python train.py --model="sound classifier" --norm="batchnorm" --wave_channels=64 --muon_scale="original" --learning_rate=0.022 --cautious_weight_decay=true --batch_size=256 --warmup_steps=520
Rows from block 2 of a small sound classifier, named by matrix and row number. Each number is 128 + 32 x the weight over its row's rms, rounded and kept within 0 to 255. All counts start at 0. Numbers have three digits each. After the name is the row's rms in percent of the matrix's.
After each channel's rows are labels from the 100 clips, of 14848, where the channel reaches its highest value: "strongest on" is what is common among them. Only what is clearly more common there than usual is listed. The data: babble in 24 made-up languages, each with its own sounds, syllables and stress or tones, from a formant synthesiser.
# conv: width-3 conv, dilation 2 (model.blocks.2.conv.weight, 384x384x3, each kernel summed), inputs 288-383

conv.306 089:121100118172123099144174141106059150126136098154118133116136198116145074132129073165125160147160139160106188118125123092185182107148158145121144127084157087146079122154119074057085101097096110163124091142144149163171185109158090203168136121094176078148150096117142123151117149104159109122
strongest on: voice: deep voice; clipping

conv.370 096:094143157100198111105100138188158076177107158099081149121075076100140082136171123166137172110181126134184116139127149064118106103140152162101156120144112150199133090139104099118088069106099142152141077153146132107113150111108063101094095122136085083115098118075107141115130175128122110157
strongest on: voice: deep voice; clipping

conv.59 096:152175143162098136171105116107113161124148086068117141129055148145116156079166131118145115088195107119153106112151132116081148080120164083150116157112104092176118115104115108153099154119178135123112119165127110103100122097109136133161088114127102107083127124102144083143080093114135151057
strongest on: voice: low voice; clipping; thin (high-pass)

conv.92 107:133111137009090161138097117138156123137141181169109108109151112168181127125103155158124145125102106135138102085147091129210107133081168131074108070118125199161132185125158147147083137137122134077133123130183094099166151175121117106083134128068125124127144100139130050098146145108075115198
strongest on: voice: child-like voice; clipping

conv.98 101:105102146130108099152153097177093071110129068144067104127098162134201136158132067107113170151115125135120086112085123138098119100087085086115150163133109117101146133174143131131144122091163101128125093168118110147143170076122152135085097126101174135129122101131168165116125121153126143100
strongest on: voice: deep voice; clipping

conv.54 091:117131148167115063152151070154125092079117148085104153127106104080133112150148146132166131181101141108212138131160103177097116103144158192056153153121120129062176109149142136084129123171124099109127113112095123081188131157119113176184165110153080119153130157164131046127149111080158141157
strongest on: voice: high voice; clipping

conv.71 099:105110163117146124177115124116064122136127106107125079135095138160079142122134150106096135149164106111107090164135141114098217120188080134082141101121146110116110111076147057142137128055144115100076138152099183119170134126129154118100111154139142143150115066156206177153173147113206136053
strongest on: clipping

conv.78 105:122123109130156096157110136123126145078071107117143175141168158114102103092157111102119140100092149131151149158131134109125132125116127146185134106183121187078133152141091157126132102125127114073082152146119130140140081196186135114107142144146094107127077114131138075168137143088195134099
strongest on: voice: child-like voice; clipping; /ɑ/

conv.140 103:148139131121097118110143125050155171164154149111127136145145118140084147117136093130161137093155091121140150145160120140085110156118073119115131115129134112146157163106064107128089137152123147092114117102131122137080141117183130128094133145120119056114145119130178115113062164075085129106
strongest on: voice: deep voice; clipping

conv.222 086:102070141070147178122087138128139180131130103118129141130068132154150090140135130132174119101112137101104100141130130097083110129195149159066159128106137147098187128095152145094141110080123089133163144160096102111109133125081133121192112019145167140093083136091159146043141082115087077086
strongest on: voice: high voice; clipping

conv.375 104:145076124087109133118129097163114167131216085046138088123136082169118145130127090077104096122078123110153112144070213115119134131096180156178142163100085098101058088138133136179149143139103123090116119157126114136164139185114154089140127123138149142040140034148106180111105111113136161072
strongest on: voice: low voice; clipping

conv.165 103:087124181099143122155167160138126114117094114116098081159117101143126088093109135167135116094187124106132143148111066088202163164161094129067163160066156184114139160174118101149167173167163104174103120156124143136062156089141185137157148136175110128147109128129128140111178092142092123121
strongest on: clipping

conv.10 093:119149132176081107164088115155169144156076099114213104142111145147196124107151137136194126123172111131110131085154141097115107123110153138122129149099153078130122133131125119047082089164137160147137193114197125157180130036109119146131093111145132113133133130127105120097146104134140097147
strongest on: voice: low voice; clipping

conv.82 100:129099122148181113151102190105134079130164123075162111110093193103115114125125100125077085136115104086128101168126072160106149071082099060155159135109101124099109139172186123104152158169182092097129119091126129102183152130161095082142072163121069092166052189111089131072109116116152103141
strongest on: voice: high voice; clipping

conv.191 100:126098112094135098123178120089185133119107086077100123122143124176121130084129139154127081159164119117157103202153117137134147115152124121146120110110124107071153143135161078144045128090128172098125130146153077059113121129177180058081123195117123110146112111162174119109122149143132106129
strongest on: voice: child-like voice; clipping

conv.4 096:136118123087046139101120148128132061134144122098166120084194119127109143150123183130141097137114126068154181153164146165120126142122132131141121123125136130097150149128134127131140127168096186146119141108071185203139144095124166198131091129077147128102091143100086143097124150088132133148
strongest on: voice: high voice; clipping

conv.62 092:092142146103121115139063168074129110146125155164172080145179171113112128127091139117074122112138139133080197193146133155131110067102100108139153133171108075149175094142161115172091148117101096096112125173083243165193078092180088119179140151113109101154110153134136132147093108077157104096
strongest on: voice: high voice; clipping

conv.58 103:064097103092124156214081127082126163096084088077154155092073153111094142117090122113176067133173118074121129113132063085127077125099130178170089148130155182130128174117101100084110125131123144132158126115142133139100150138191120084137086133199110089168113171125105122112109142171156154141
strongest on: voice: high voice; clipping

conv.284 089:125149087134090180135166155089153147138125097128115146122149107069125152124117155053036098123102124144129113125180161084130129118123176159155083140159134124113073131155112088179206158148154105089103177138115144157101110128137134173101124112131159167080153161169108135167120109147062109149
strongest on: voice: low voice; clipping

conv.125 101:077127113133162111116157146097150156125124125117110136123116155132156161163085099098050120130135110194170130152123171105126131089121150107145072119111104138137079170175144079197108140123155127160097150079143022097131107106131145070112140105157096101091099069106122112139106152165103138039
strongest on: voice: low voice; clipping

conv.185 094:115081122134115071105124118113126094134077129098127102153113080146200128118071053109076125087185107120123097174187076100114114140123126130102120126165117190081138113148126120110105186158107090150154086129138184163145196134163160091170123231127097108185091160115092108109168160120121070068
strongest on: voice: high voice; clipping

conv.381 098:082056137147106132184122081136086142133081139096127069120155129085126160125113179183127065056120109132122133131110101134133125136094154128178081113153111119124107144108150122125103099179048133068075081108074153114126118062104165125166138168091101055106087098188100113147168115151123132153
strongest on: voice: low voice; clipping

conv.60 100:136100114121141118134084121166179144118123146083124151112103166163085144116093036114141129189093132110156120097143133155116142210162086130110082131119139199126123123142168104112094145081112101068111111128070112082130156156119161138167085090079118133191131138123138123164172114148145128178
strongest on: voice: deep voice; clipping

conv.218 094:074121137096145144116140078124097155119064119099078085132146147167073141105135155123125150125056087118091174051156120151151170107144113132130079195131161198170070097116097062149114132188161166145139113074125077170163084105137128084116086127108094129173182141105100183129132168124186084137
strongest on: voice: low voice; clipping

conv.245 097:059154110077108135146094135137098124134102071122095102108127122164072105115155127135099130072143168185138146123091077122151137173129170142098124185120159178159104163122162165135113069087147101098167159138143167170162157151178118178076178141139156149152128182126133110128133155067148084125
strongest on: voice: deep voice; clipping

conv.97 104:148157134052148084156088131128169188143091167132116136149180181150131102102143134194114132087070097090156097066087102135117131103152129108100129101170188105073095132114151177098116082150109121109064102082175113095089138147132149092156152156123100081150156095114146122155123130110146117138
strongest on: voice: child-like voice; clipping

conv.114 105:138109090100132158127158109086114107139118151134165086106137164110088142131130107114139121151103172155103102126060091125102161108150178174084109102117172129147136107095093142107094098131132086069141150126128197132175151176117078137132113071132130073130131108144145118161119094065136140179
strongest on: voice: low voice; clipping

conv.304 101:142063102083160073101114102122124133121111180082129160090123161118114128106143100093129106172111127167105103148163152177114087152152074153045095093186134137124111110130079137171135122171111108070159127099144016159138109160136078132141129132133143119108177152146161065123158183170137093171
strongest on: voice: child-like voice; clipping

conv.51 093:101073110160088102147094213049113103075155108138062167118177143145088165133112095074134138103150127126132159162150147123155119081166144110133115126126185169122091153135072112149145060096141178159141150148133105137120170133129129148123121159099163119122116076111100179105111146157132091164
strongest on: voice: high voice; clipping

conv.208 102:047147120093120133139150132115112118133192092165119109109119163138149112122146135115096092155107148090175104192152094053105134161180162099100084049142080119172119147072195058057077106168104118073102158138108064149124112115028122088118154202089131112166133154086141137086123079128157223098
strongest on: voice: deep voice; clipping

conv.369 103:063136125108130103139119126145122125115154136105101120139123126150161110140182102166116186094136150134132098166128155142092146144121140160160136115173063096119132110156159128109113122082075133181073150128119070130116155091125066100079195096112111129168115081144134146128138127198070180100
strongest on: voice: high voice; clipping

conv.103 099:084108116132102137090090179116139140121166119155144125129105181162119135135217098172129149130141146074112172152132088155139182169149099093103144152122107078084135125154128093125148075183088156087118120100148107121102153072130122110105204169075156068180063143126155144146109188061115152122
strongest on: voice: deep voice; clipping

conv.37 110:083129130165062137085127109174083093093142103099108112146094111141174119132111140090124132116109104135163106159080146123152111078099081125115114095172136087099148119163096108120090170136137096121094160057100128086105146151125116109137186138095128149154190123090098109179125086118116110151
strongest on: voice: child-like voice; clipping

conv.298 099:064135127162101129107109140092118149091103091038157102138148125126109097143126135164077167093120130119139131158172051139166070086113121150109160142115133079123141158116155085141183084161065151089097154143130210095119113111122091148146146101091076135092109108134029114084083101125093125124
strongest on: voice: high voice; clipping

conv.277 095:101162122139122130173168124118141133108115129152102126142086110172139141125194112133148095120186091127052102164115121102154115146090146117154147137163156089133160132152092140147138128147097128126140120105152161110227115178119153109094143152113114061121155113052152104149103158165096071178
strongest on: voice: child-like voice; clipping

conv.355 103:150117108102168107160122096139118115184075116156080089104094192081143155111134082084131127120070127110138129104106153190116084130091142101126150070094108115141120102143129180150159148133100105102081122132137088154109153156112107118146118112140157104119169156162115082110107111145148141081
strongest on: voice: deep voice; clipping; thin (high-pass)

conv.276 090:112089105135151086229080115071100081086072098115126050120199149095095135116135120155142073117093148092121163185168178135130170160143145121099132150109155093109158106156132167126134144132109122140100104135131098128109109111113145138067113169145157134070098136110063128115088088120100123118
strongest on: voice: high voice; clipping

conv.263 103:108133119120096124090103195044097120122117098036135114114175075174138141098185185175151092150146155132193155147115102094206139116124074147206157154117107102103163137104159092141144064095095115123158093187131092124118169182091082142121098099122129096146126107131116158108051151122150140140
strongest on: voice: high voice; clipping

conv.135 095:157117120130173129082150108144082070103134128107116102063152095198130148125122093099081089096186142092095144187148088080106181169065132077209060123114127126101096111128157132151175108097116130114113111136150114129109123125139150136123129144113152139105141152163119129116079113172121100098
strongest on: voice: low voice

conv.308 121:120144185111068110215172157135186096166083150118107102072128100063119143129154135138169096178088143127084163113126076109100129176145127145150156127138074152141167089128122119083141180190152091105160122130176157157162106079119132141148149167156110122126160109137119127072181107155132081167
strongest on: voice: low voice; clipping

conv.307 096:092125117164156148129122111056141146125099128085133103106137106105105103067148116144127106148115103118077192145157178099078136145164157082115056086116122173117076116141103109123087171141147137113161092153116151106143179147137125149113118226125070119125135151120125190133122144132140081136
strongest on: voice: deep voice; clipping

conv.313 102:149169205198088152147137133147097099197158101118157175119099200121130118113084125122100108154225116103164116151200152105131138091154132085108167107136066132132113112079128103114064078140141122025138112147103096098103106139123173101169092122125123123121113157091145096145119149065164079105
strongest on: voice: deep voice; clipping

conv.278 098:115192181153094069115075157133105202144110138077075114176127143151094106187174132188101127145084082107142152116119080125100169115106181151126139152122095079189056152162085121131122101128139148106115110135094141154103116123094130087085164120135123150090095171086116120101108117113071146102
strongest on: voice: high voice; clipping

conv.179 095:072144062093139096077129155101104144164095126113110074090087120120092127118113143158157170101150138128072132090147178119075151064101188077079141114169121146144151126070068141132074127131130124148160131106154086152067154151208157115138131135142086133100099174107062095150102110145130125081
strongest on: voice: low voice; clipping

conv.347 101:178107111110096083091108150096075132147108088180130134082087133129108125124125123126129115158107127157183114128140105173131126156153121116169077158158154105122131096156169134121131123081105117156167107121111102157071098117151126059145161146134093134145123114131082096101151097155143115132
strongest on: voice: deep voice; clipping

conv.219 095:117129111110171119152112102082147127131135158161155081091100066101128134122085156153149124156166135153098061092114182144125115116183135104138138188121102154122133083139113093115162117133141122112147146110102080155094083154121114152186080111097160161173172158087140138207130073102115074186
strongest on: voice: low voice; clipping

conv.265 095:140067114105061115148134102122166120137133147168143103148104095119112095175074086114110126144108186145149110063060176114108102162070177145146136130137160113086057167114180158163111147143087188112141133201105126169122118133108111115181135120072127170089112096122095120134145120083138117099
strongest on: voice: low voice; clipping